{
  "encoder_arch": "convnext",
  "model": "image VQ-VAE",
  "dataset": "short English words printed on busy colour backdrops",
  "train_examples": 45211,
  "image_size": 48,
  "crop_scale_min": 1,
  "horizontal_flip": false,
  "translate": 0.12,
  "rotation_deg": 5,
  "bottleneck": "vq",
  "downsampling_factor": 8,
  "encoder_isotropic": false,
  "encoder_norm": "rmsnorm",
  "encoder_activation": "swiglu",
  "encoder_mlp_ratio": 2.67,
  "encoder_inner_norm": true,
  "encoder_moe": "soft",
  "encoder_num_experts": 8,
  "encoder_moe_every": 2,
  "encoder_expert_mlp_ratio": 0.5,
  "encoder_slots_per_expert": 1,
  "encoder_shared_expert": false,
  "encoder_patch_size": [2, 2],
  "encoder_depths": [4, 7, 4],
  "encoder_widths": [48, 96, 192],
  "encoder_kernel_size": 5,
  "loss": "l1",
  "latent_channels": 16,
  "decoder_norm": "groupnorm",
  "decoder_activation": "silu",
  "decoder_weight_standardization": false,
  "decoder_widths": [64, 128, 128, 128],
  "decoder_blocks_per_level": 3,
  "decoder_block": "basic",
  "decoder_attention": true,
  "decoder_upsampling": "pixel_shuffle",
  "codebook_size": 256,
  "residual_init": "none",
  "optimizer": "adamw",
  "lr": 0.0016,
  "beta1": 0.9,
  "beta2": 0.98,
  "eps": 1e-06,
  "steps": 7000,
  "batch_size": 64,
  "epochs": 9.9,
  "lr_schedule": "linear",
  "final_lr_fraction": 0.01,
  "warmup_steps": 140,
  "weight_decay": 0.3
}
Rows from block 4 of the decoder of a small image VQ-VAE, named by matrix and row number. Rows with one number belong to one channel. Each number is 50 + 10 x the weight over its row's rms, rounded and kept within 0 to 99. All counts start at 0.
Before each channel's rows are labels from the 100 images, of 14976, where the channel reaches its highest value: "strongest on" is what is common among them. Only what is clearly more common there than usual is listed. The data: short English words printed on busy colour backdrops. In brackets: how many of the 100.
# convs0: first 3x3 conv (decoder.decb.0.1.convs.0.weight, 128x128x3x3, each kernel summed), inputs 0-127
# convs1: second 3x3 conv (decoder.decb.0.1.convs.1.weight, 128x128x3x3, transposed, each kernel summed), outputs 0-127

strongest on: bold (71); white ink (36); pink ink (27)
convs0.19:26 38 42 34 47 47 42 48 47 43 53 48 53 40 46 57 54 52 57 43 46 54 48 50 50 50 64 60 53 61 49 48 45 58 47 44 52 50 52 45 51 52 74 67 49 74 67 54 51 42 46 49 46 54 54 43 55 48 46 48 55 44 58 53 53 57 45 56 47 50 52 49 53 43 53 53 44 51 33 31 35 45 46 41 25 36 21 29 24 51 50 50 51 51 52 28 51 61 59 49 61 52 63 49 30 55 25 31 56 40 42 46 48 55 48 58 51 55 54 53 59 56 52 51 57 73 74 73
convs1.19:56 63 62 58 59 62 70 56 34 41 33 51 52 37 50 58 63 42 56 51 41 52 59 43 38 39 50 39 53 29 43 38 48 64 41 55 52 51 45 49 40 51 44 43 42 47 34 45 61 41 50 48 46 56 60 44 39 57 45 46 50 37 48 55 45 55 45 51 40 59 50 41 59 52 53 49 65 58 42 44 58 73 67 72 60 64 78 77 44 61 51 53 57 57 61 49 45 45 53 45 62 40 62 43 56 59 51 54 65 56 63 75 60 51 45 60 41 31 49 50 34 47 37 39 40 42 41 38

strongest on: white ink (31); pink ink (26)
convs0.90:45 42 66 43 46 61 68 57 41 55 48 50 56 52 46 58 58 54 67 41 50 58 46 55 56 48 73 52 46 63 46 50 46 60 49 52 51 59 52 45 59 40 70 63 54 86 55 41 43 52 55 48 37 61 46 58 68 46 50 54 59 23 52 52 47 58 53 66 53 53 66 47 58 42 52 55 41 48 39 39 45 71 63 55 44 50 53 51 44 48 50 52 46 51 59 40 43 64 71 44 51 49 44 53 48 66 31 48 83 42 52 44 37 54 46 73 51 52 54 47 54 60 53 51 58 66 66 59
convs1.90:64 60 42 53 50 38 42 60 51 58 50 46 39 70 57 38 29 52 37 50 52 43 54 58 52 62 34 38 42 54 51 60 50 33 59 52 48 43 47 48 59 51 34 42 57 29 48 43 45 63 58 48 56 36 48 64 51 54 54 57 41 66 44 45 44 41 48 37 57 36 36 56 39 53 48 62 51 42 73 64 64 37 39 49 62 67 51 47 65 45 60 43 48 58 41 62 54 41 33 54 43 59 39 58 64 39 83 58 29 57 44 47 39 43 52 32 61 52 44 44 55 46 61 56 46 40 57 53

strongest on: white ink (38); pink ink (27)
convs0.21:24 41 46 36 48 49 45 45 45 40 50 43 53 40 50 52 64 50 54 44 43 51 43 45 50 49 59 60 54 57 48 49 43 59 44 42 52 52 51 43 50 53 76 72 52 75 65 56 46 40 43 46 43 54 52 41 52 43 43 49 55 43 57 49 48 55 43 54 44 53 55 48 49 52 53 49 40 51 31 29 34 46 48 41 27 37 23 29 28 49 48 50 47 49 50 30 52 60 58 45 59 51 58 46 31 52 34 31 54 40 43 43 47 57 50 61 47 52 56 51 57 61 49 52 63 77 70 75
convs1.21:64 58 62 61 60 63 65 58 35 39 36 57 58 34 52 57 67 40 56 56 52 49 59 45 46 40 50 38 55 33 49 39 55 62 43 55 51 56 39 51 40 49 44 40 42 45 32 51 62 44 53 45 43 54 54 42 46 55 49 44 47 41 48 55 51 50 53 51 40 61 52 42 56 52 49 48 60 53 47 50 62 73 64 67 70 71 79 78 53 58 51 53 53 55 60 54 37 39 53 46 55 41 57 41 60 58 54 57 66 62 64 68 64 47 44 59 39 36 49 45 36 51 34 40 45 33 38 37

strongest on: pink ink (32); white ink (30)
convs0.22:27 40 41 33 50 50 43 48 46 42 52 48 54 40 47 55 52 56 56 46 48 56 49 49 48 49 63 59 53 61 49 51 45 57 48 44 53 52 56 46 55 50 73 69 51 71 72 55 48 41 43 49 47 51 53 45 53 45 43 47 53 44 57 51 56 56 45 53 47 50 53 50 53 43 51 51 45 51 32 29 37 45 45 42 25 37 19 30 26 51 53 51 48 52 54 29 54 60 59 51 61 53 62 49 32 56 27 32 56 40 43 47 46 56 51 58 51 56 56 53 61 55 50 51 56 71 76 77
convs1.22:49 62 60 56 61 67 69 56 35 41 36 53 53 36 53 60 67 40 57 52 39 49 58 42 37 40 53 41 52 32 42 38 47 64 42 51 51 53 43 49 37 52 50 49 40 51 32 47 63 40 47 50 44 57 60 41 42 54 41 48 51 36 52 58 45 54 43 54 38 61 54 41 59 54 51 49 63 58 39 40 56 72 65 70 56 61 74 74 42 64 49 52 57 55 62 45 44 46 50 46 64 40 61 41 53 58 47 50 70 52 65 73 63 47 45 60 42 35 49 49 33 45 36 41 37 41 42 36

strongest on: black ink (27)
convs0.92:48 45 69 34 55 66 62 57 39 47 46 39 57 44 51 58 47 54 69 29 48 65 45 48 57 45 66 58 41 61 46 50 51 48 46 49 58 64 47 47 55 50 60 61 56 72 68 43 37 51 55 43 39 60 60 51 58 41 51 55 55 37 66 44 49 60 50 62 46 42 66 47 60 42 53 49 30 53 41 46 51 64 64 56 48 46 42 40 47 44 48 54 41 54 61 45 49 59 73 49 52 50 35 45 43 66 35 44 68 58 58 42 37 47 43 64 47 56 64 39 67 67 47 50 50 59 75 75
convs1.92:66 57 42 52 52 38 42 62 56 61 53 47 40 72 49 39 24 55 35 50 49 44 52 60 47 57 37 41 43 58 48 57 47 30 60 46 49 45 51 50 59 45 37 49 56 33 51 39 38 63 62 53 59 39 52 63 48 50 54 55 47 68 40 45 45 40 47 36 62 35 34 55 38 47 50 59 51 44 74 60 64 35 39 51 62 60 48 45 60 50 59 43 52 57 41 58 54 45 35 47 46 57 44 68 66 36 83 55 28 57 40 51 37 48 47 32 58 49 47 46 52 45 61 56 43 45 57 54

strongest on: white ink (38)
convs0.50:23 41 43 31 45 48 45 39 51 43 50 51 54 37 48 55 60 56 54 43 45 52 48 48 55 49 60 59 57 61 52 51 44 55 47 47 55 56 56 47 52 55 69 63 52 70 70 61 48 38 46 53 51 54 53 44 57 48 41 47 54 49 55 53 52 52 45 53 47 51 53 47 52 50 50 45 43 51 32 28 35 46 48 41 19 31 22 31 25 50 45 50 48 45 52 28 56 57 58 50 58 51 59 49 34 49 29 33 51 39 51 50 53 55 48 59 48 57 55 55 62 62 55 55 64 66 73 73
convs1.50:50 57 56 46 63 68 59 43 46 35 50 54 66 36 48 66 61 47 66 43 47 58 44 36 49 33 61 55 47 47 49 38 52 61 35 52 64 65 54 35 35 34 51 43 34 58 42 41 57 45 47 53 48 64 63 36 55 54 43 38 59 54 62 51 55 59 51 61 34 53 63 35 66 45 55 45 49 62 44 47 61 71 72 60 52 59 52 56 46 56 40 61 49 46 67 47 42 45 65 47 47 36 48 37 46 66 43 47 71 59 60 55 43 49 35 68 35 50 59 47 44 46 32 33 46 43 49 48

strongest on: black ink (32)
convs0.127:49 62 44 45 63 68 44 70 46 51 59 47 57 55 51 59 36 52 60 37 41 50 46 56 44 53 59 62 39 62 44 48 44 44 50 50 58 57 57 42 35 29 50 44 54 56 55 40 51 57 43 58 45 57 69 57 57 50 41 52 60 66 72 43 50 58 40 52 54 35 54 55 62 43 59 61 49 58 55 51 62 62 68 61 50 55 30 25 43 56 60 61 62 57 64 51 62 41 51 49 35 51 40 36 40 67 64 35 62 64 52 47 33 49 45 54 55 54 57 48 52 39 46 29 38 52 76 62
convs1.127:43 45 58 51 42 36 58 56 47 59 48 50 38 44 55 36 61 46 38 53 45 41 56 58 52 60 41 35 53 42 49 57 45 58 63 44 31 33 40 74 65 68 57 56 68 51 43 55 45 40 53 43 52 40 31 52 55 44 53 61 41 27 29 57 44 47 48 50 63 59 44 60 39 65 46 51 56 33 35 39 40 50 35 45 48 45 65 70 41 53 60 41 49 56 38 40 47 55 36 49 65 59 62 63 51 41 39 49 50 39 59 63 68 49 72 39 60 45 37 50 41 57 56 68 53 48 42 47

strongest on: white ink (27)
convs0.15:32 38 50 42 46 55 50 24 46 43 53 49 54 38 47 58 63 39 61 44 46 57 48 39 48 46 63 48 58 42 47 43 40 65 44 49 55 57 42 40 44 45 62 66 45 67 45 59 63 38 45 49 48 58 50 40 62 46 43 39 50 28 49 47 49 55 45 64 39 57 60 40 60 39 47 40 35 46 35 37 35 62 62 44 39 36 39 42 34 53 38 46 48 37 58 36 43 60 63 49 59 45 45 39 24 55 24 31 72 50 50 38 51 53 41 61 44 41 51 42 54 55 41 52 68 62 55 52
convs1.15:68 58 47 54 44 47 43 65 52 52 39 38 45 65 56 42 37 54 41 52 53 38 63 58 49 55 33 35 46 45 55 59 59 33 55 53 44 45 44 51 57 52 35 47 54 29 56 42 44 60 54 51 58 36 46 60 30 50 66 58 36 57 32 49 43 38 50 39 52 42 38 57 41 51 47 60 58 43 65 59 57 42 44 55 67 63 62 59 64 43 66 43 46 59 40 62 60 45 37 51 56 54 50 63 72 32 83 67 25 55 35 55 46 51 51 40 51 42 43 51 52 51 56 56 42 45 58 52

strongest on: black ink (26)
convs0.54:72 61 59 69 56 53 56 66 56 57 50 56 51 61 59 52 39 48 52 59 55 53 52 57 53 54 47 46 48 45 49 53 56 39 56 55 50 49 48 59 50 46 25 41 50 28 30 42 53 66 57 53 55 52 54 60 53 57 61 58 50 59 47 55 52 48 57 48 59 47 48 58 51 59 55 57 63 56 68 70 61 53 53 60 74 70 77 69 71 54 60 55 57 61 53 71 53 47 48 49 45 54 41 53 71 54 73 69 45 65 56 54 51 49 55 47 56 53 47 52 39 41 46 46 44 40 29 29
convs1.54:42 43 46 49 39 32 45 55 52 64 48 47 35 59 50 35 49 53 35 53 50 45 52 62 50 65 42 43 54 51 51 63 49 45 65 48 37 35 47 67 69 70 56 60 70 49 56 54 46 50 56 45 51 37 36 59 50 47 53 63 44 38 35 55 45 45 52 44 66 51 38 64 33 60 44 51 47 35 48 44 34 36 27 38 41 40 50 45 43 46 58 38 50 51 33 45 56 55 35 47 57 65 56 64 49 34 46 50 36 39 44 52 62 52 65 32 66 52 40 50 53 61 70 71 60 57 54 54

strongest on: white ink (29)
convs0.59:43 40 40 37 41 57 49 36 47 50 48 49 66 38 43 67 54 56 70 43 50 60 46 51 54 50 73 62 52 58 49 46 47 59 48 50 57 62 57 45 49 43 71 57 56 82 61 54 47 37 33 58 43 63 52 47 53 45 45 48 59 47 54 51 54 56 46 65 49 46 63 46 61 39 49 39 50 52 35 41 44 49 53 42 36 36 42 37 42 47 45 50 44 39 61 42 53 56 78 50 43 52 46 46 40 62 30 39 74 49 43 41 40 55 45 73 49 55 61 56 57 61 55 43 53 66 72 66
convs1.59:71 66 42 56 59 49 43 66 40 63 50 47 37 72 54 41 31 48 36 47 45 39 53 58 49 54 38 43 44 52 47 51 52 36 55 52 52 42 50 48 47 45 38 44 54 37 48 47 51 73 57 42 47 38 59 67 58 58 49 53 45 64 57 37 50 42 47 35 57 32 34 55 40 49 48 61 47 48 78 67 60 41 44 57 63 63 48 37 62 51 64 45 49 62 46 63 55 34 32 54 44 51 46 52 57 42 85 53 38 65 44 53 44 43 50 34 55 50 50 35 57 43 54 49 48 41 59 55

strongest on: black ink (33)
convs0.111:48 38 25 47 42 55 32 60 32 52 40 51 54 60 36 61 33 58 56 46 61 46 54 58 42 57 62 50 44 50 48 51 56 45 51 56 53 52 58 44 54 43 50 44 59 56 67 37 45 59 55 43 30 56 58 57 34 44 61 48 53 59 54 56 46 49 49 51 55 29 51 51 59 36 38 48 42 50 53 48 37 47 54 34 47 41 22 11 45 48 50 49 51 50 60 48 52 38 55 43 40 51 49 50 54 57 54 51 54 53 20 64 42 40 43 55 53 42 55 41 68 53 56 44 42 44 75 74
convs1.111:37 47 63 58 53 50 62 55 47 52 52 59 45 37 52 45 73 38 51 45 39 50 55 51 48 53 49 43 54 37 39 55 34 64 53 41 39 47 34 60 58 68 61 62 56 59 31 55 47 33 52 35 45 49 37 45 67 47 37 57 48 28 39 58 46 53 46 54 53 66 54 54 49 70 49 50 51 41 33 38 45 63 51 53 42 55 63 67 38 53 52 46 61 58 48 40 37 64 48 44 64 55 60 52 36 52 35 44 69 41 71 60 74 54 68 54 51 40 40 46 34 48 48 64 53 46 37 38